{
  "rotation_deg": 5,
  "hidden_act": "leaky_relu",
  "max_grad_norm": 1.0,
  "batch_size": 128,
  "lr_schedule": "cosine"
}
Rows from block 3 of a small segmentation model, named by matrix and row number. Each number is 128 + 24 x the weight over its row's rms, rounded and kept within 0 to 255. All counts start at 0. Numbers have three digits each.
Before each channel's rows are labels from the 100 images, of 14976, where the channel reaches its highest value: "lies over" is the class under the peak. Only what is clearly more common there than usual is listed. The data: rendered made-up planets.
# conv: 3x3 conv (model.enc.1.1.conv.weight, 128x128x3x3, each kernel summed), inputs 0-127

lies over: planet
conv.62:144118126116136103132140090110133112126144142166194147122139109122122143116132092135152149122121117125127134097130128143094150138178115137116133146069157128158126115124122135136158167132143150135107165121094127119091155142164054133118128095119121125116110127155074105129154119177155150111091102147105171139109114144114165174118153112113100128124141121086184108130166141145159170124102

lies over: planet
conv.73:128131114127172146126146153108128131155109144118098142132161132150097107091134123126138127138163154109120152106143108139121144079094091131074129138024130143153163157097139114150133085149115137147103127136133138156154131103145094091063114128143122137139123118098099152101102112137159136133103135152112087148147122068159114088133108117108140162133149127108136116125149149154142133116149

lies over: planet
conv.112:152132116109154117134180111083111087092112142128126138161079147116117148138163087090170107155129132144147152098091114141117102107111137129114121124216121111142132148143133110090129096158112110152161138104068117111083136128128110146106133102119107131145088128099094159088099139148125138117116081151113159122104117118091116134125114137110127109102126102104147101096112124119143117119099

lies over: planet; ring
conv.61:109123121142141113142098100151127148095094123106153145132094129096098120126144108095150151139091074090145096115113126113107166146124119116142108134118101131169104168140147101114125125162138117115108203157135125106152149141133157139103088077151109132099107140127169084129074114136107103106139122129101082120106113091124086127130123087166146127130131140102150111151089103144162115111124

lies over: planet
conv.45:089096149130164139111128147147106187144103138130146146123145122138136109113148148128138125108135132171116113123127113138134136132107123116100123138027090130147145108137138122157116111125144139108127061156150150128109082181111116099121157124113120103132113140128104071106155131114100127139149157164115147131135119082164103107145098122114122104127111129106129152128065110103145136087086

lies over: ring
conv.93:082140108122110118141124129122108202132140112105149156101082154175100114122077160118114127127072153089102114128140148116130141194117109134113108114128154180130103160090147103149160138128113142127091131113155126134081144122149131140089095144159116111127151123166152126144119127153142141147132148134098158118095130156129123114147143125119145135118164109126163146104135143128146158146060

lies over: planet
conv.27:133093131118146146129126126149146161113099099145100125133140088103170105108145136153135117109127117098148149123127126107109116148100131129191094156158122120080145117145137128096095134103110109108098124071135155095138140122097130137150099104116114110103107090101147181131087146114135158161111140144089096115120108151143157114141120145115118111134111212118090122131168142178136117132090

lies over: planet
conv.116:127108134089163099117110114154094168113114135130175118143119099114103094131141136138123117095092097126128113119064087123096135070127116116167162118106113112151100127140105112127132107122104093117149120138101174119131122206095113127104121081113120096103126157130150117092093114123133116148121082109096103126143114134135101112096093120112105076125090122131093128139118115149145117116147

lies over: planet; ring
conv.123:112106119068141117142100126138123112147142102172150159101120119116134159118117086081127111130132132156108130134161150136117110125141133148082155123117168118135137114179113131109086093131123142174118168118147108102153128117151149153100118153109089094074141099124143131093116164122149130141098087100188139142160167091121141104118127124165153143133119156079093142099120138151146129146111

lies over: ring
conv.33:123115121119135101139132138128135157141138151123133100132101129194097116145095172114131134134112146103112121107164174115132141114156117143109105146099175158086149157114109070164158168171100139148129187113149160105118164129133131119138142117157105120129088122144149158098140154176158104139178115147094129126133085093142092146153110104156142096131140116139115131124129130103119147093102

lies over: planet
conv.4:139132125120130136131134131132143255143142106075128147162138106146127169106156120135087131129142125113143097144124119119120155117108093105128115126162145147147158153116109141122101130096112168116125098174127127138141100117135160156099116135106146120140117152143181153107106135136167157180111110161138157134152093136136124148103121111126106109159109106119136188107117135134133144133116

lies over: ring
conv.72:086145069158105098129143103124108133146104115131151141094082112126102111102110126120116140121125111141168127164163158126104133117173096166145107128099123138060108096145149128095143143099106097098139158099133113108121133076109122098147117077118160104142105119136111173136130133127117138147176158159125114108118116178085133133131130093120132150111121138129145132143177094102129143099113

lies over: ring
conv.78:129169093140094113110176156115147193134170145136134129118106188147099152101113143129138163103118131123128177148118105148102138165133107152119094139088152174145146145137161131101153152142095124162149160115141140148121154155163172110128175126150150127158127096167115120151147105149105134103125166149124108135146165103143146130134110133149099150114117141152130125118170141107136134122081

lies over: planet
conv.51:135119139137137154128133133119140150151152150108112140108153122119142131112171140106119162120141145130165141093131163126169146127092119147073149152192144133129101131149161110119115115107106146133125123102138147134141131066127112132137181131088142081124179095173181162150127137146153131153121109153144152172117157155130099109171137111155111149143114122140166157110106177112118143136169

lies over: planet; ring
conv.105:122129119148140177096098151163137092099141100120167167125129119151112101127111160136142115099089157124152101105080135128140142122124137107102113115107142160129148108126141135143165109136092082085108106102158125107102149125171130117139110115095130086133061073127145139073112119139131106135124135140177096089155155139094151096124118137138178129157125127116112132127097110124153129101110

lies over: ring
conv.43:152125154099117116135140118124090159162131117128161155153122123139147148172159157129129112113128148125160116121136144122151137127118123104148165142166173151154121084101091157115114114094129156142138110052095152139128104104118117111104160083122111127163117109170115130122155136117139140117113088104115118153135075113108130134107099166101147118083152183084165129102126144142138126154173

lies over: planet
conv.119:172102118144138126122143088142129083096102210099137107108147134109116136119184127123132163159125134158105133106115123143168122088102142112132149115100108118136156094110135116098121120132126117144123128131099116136120108104131147146130090141075087128146106090156103156169107155125157109157103124134104157085116160111123115138140100138137110136099098151144151153116136076117092145172171

lies over: planet
conv.104:144083141113121105124098116118135124128106129087142098125176111109157123174134107106082122120116145174105090107125128111133142131124151148105160110055136129120118118170162194138119120110145129108126156131114158117113149079138113134105124117124154101106121100130140121111161140138154118150120096137124117185127147059118128143126144118145104121102110164137185098079091127115122125101128

lies over: ring
conv.10:102105132133138100121098143087136102137150169124102142100118138135136150135147139210109146106153165105131106106111138120143122125158110108140172126133172139116123108139151152133128121149112145121127175126121166156118156127163154122108152091134110121116145143164130107129151138167112127157115104085119076143109107162130099116125140172136126114105146215157160140097154106175116135132146

lies over: planet
conv.110:201160078075127115108170136095157120124125134091117159114082155115121159118162118112113107154130122069144126093121177119118096150116136119128161113135129108186149119118129154091144096099111115119109077124136148158160143089146105093107120139096143102119110167096107126112096124125137145132112126144135130105108119114118133097132119102132138078130108119105173094120127138134138115116116

lies over: planet
conv.35:118121113164123131143100120095119143144143083125120117135114130145115159118094101122167115134105139136157162127195150121117116185172125158133095122156143140103133137093143124173108164130126186121115142127127140148135136154161101117113144124162122155119125124167133135142192156143120108129205102109117137125171142124134114114136159086103160102129124100130115159103140152117187145121111

lies over: planet
conv.68:118104123133126151137085119090106124132089161121160164120140097098146132119160107115136134135097125147131122127123099101153120092135119135169086121152154100109128095147115117116109120090092132098155141131096103101115093158089135157127107114074118131103144089133081120064136092119127131115158097111144102137157150158095169128101091115118151143155083143145097104095134111109121131102169

lies over: planet
conv.37:128126179111170106135091118097121139145107124157136101135168115107133116142198142116184093114142139118101123095125107166129109168130151143169179158102146139158131060122120125140093101112137150124120114120091156132167141151136099139139138139132116151141134122152156133162144129080150120145118111113136174150116113130125130128115143099086102125131093120106090145134107118140147092112182

lies over: planet
conv.38:117144148111137127118099145124114174126085116107150129130153102114140115078111094096140102096130082139116132096135110147153128122099117118132128123171099145179119134121114113114136088110128100137149086149145138099137129137102153157091136130080149106152133158067123116103099081080136126121103145141136139148122111098113129127116107099121077116080090102092080109084132123160126115126161

lies over: planet
conv.54:128093111155101125121102116110127117106112123103150176119142126094091122086114113112179078137157123101087151110141089124096097122100143133101085141100111103167146087138151168123133107147106127153106125126131114121097138132087119109138102058153095129150101121117119141129172083126147143136103126083139150104102082109131099153086105129113105139122138138131117116137130109151143109083107

lies over: planet
conv.83:145092104085146097095134108131141133116072109097175090120119097145132138111126135142141116111145094121123131115129107134110123106108118123122112145075072129185115130140119137117120137072138097148109076169118144099115088171076130103103101135097162106146102167135158139101099145134131129131108117139163094103103122133120100130107115107118129108104098138126129171124108121162110134081111

lies over: ring
conv.100:201125109107127108114173137113157164119162135124123133133122123103136138141121105107123123112107161107112132103101095143124135165134144148124104132129198139146129142101128118140131129111137158149137125121124151097120191180188098131104108134096128141123105082089134134130108124140142134150117124141159127138076149100102152092083131097135165107139102127099118144121108135128209134121111

lies over: ring
conv.108:092163119123122129116155121081106157136128157083148074086121134144112143124110130144148114165130095108088111089128113128153145167122140167164142167096125118210123148119148113136181102128152092161124110102112131108092140111152111138129092161145113124139128085147153166130117147121139152114085120117121129101102094103111108140131128101141138082116117139129111135135112116067131119131130

lies over: planet
conv.3:096132123114150105101124101098090155090102110091157120139133073135135110088104136131148171133110075101131158115147121154131106149129144131134089108165076147179080122151095094115131129088144087142129069139122119119110108127076124136127134125125114112125145091126165146107091120085123120148140136126130113137148124124062127125145145105092148108105120143087109153114110121114148134109118

lies over: ring
conv.5:106091102108068084113120104081133117115143153060144126114122135170115105115133135145125123153133138142126136108083097146106114111119161076139134124168105118157121129116134098093102116150155157102124153155130138133150132158106157130152123108143134121095098115172105093130098170119139120170117103141127108169133158107143134086083099122142101131111154120144140104091139173133116139150092

lies over: ring
conv.7:097085129124126106123124093119106119134156110096116138124115106135141136149157150167071131131127157178136104080154139138108118161115164150122087111089110125089130119149123119085136103133118123166106118089106136110098152101127166153142141153132132141077107132135121159094107147109133134094116096158102118100156156125127125146131153075103130134107104141098137120093133148139125136113038

lies over: planet; ring
conv.75:125102121174122122148119118098108095108124105129155093114105153119152141098108127107097123159102134129123167107164157128122135147136108196077101141116144109131110108140105145106118164088093144129108094102122152116123132145166120128135155107165102122116137114141130138116112103147149122153107141118124129156103139165121115140120146102146099130156131098079142193070153117119069136089079

lies over: planet
conv.109:149177139119097123138147105109142144120090131103118160077118129123092113122124162107150106137097143121103143105151088152091106170136127120147094149121111111138171112116122135117109115107148119131130144133143127128134133183090063140122124140172136190113127100131137109083134137110153142164112127109102114117128160077139174142093108136135129080095101129122081067110148127116128124127135

lies over: ring
conv.89:094168127130145145144084132112139127122147174099169095129104134121128156119166148155165126120139175100127126087125167117153134113136150149137143094013148127135146119168118133105111111165158155113131138096116113150093114157105113143114145137144124136138098103159101104107136138155123128125129128133116188167102121120133098136131132165124114112131168160122150163135127113125146127141154

lies over: planet; ring
conv.56:138167099135106111134144152062155136154082181122107151084105106154104148143178110086156127115104110133138107113123120158108113122112112141120117110147113129163094120133183106068116133146138146103104165116119128123129134096124117122109104169131133136129111104162156134163087123124125093115097123118074158139118098137115098115168113117176151122125116093142128156117132131122161160129093

lies over: planet
conv.85:129131129087139128116115150094176164140123111120142113125147176124111159108103145135116118132149160091117106141158166128132124153132168146147133125132142166115144164077140130121139127122105116097182128113136134148130116110130074115121131172114182179133120132157161165159117122165097075114141167136136144154153092088147131118099105128143140141135126100161198168144151140135134135114138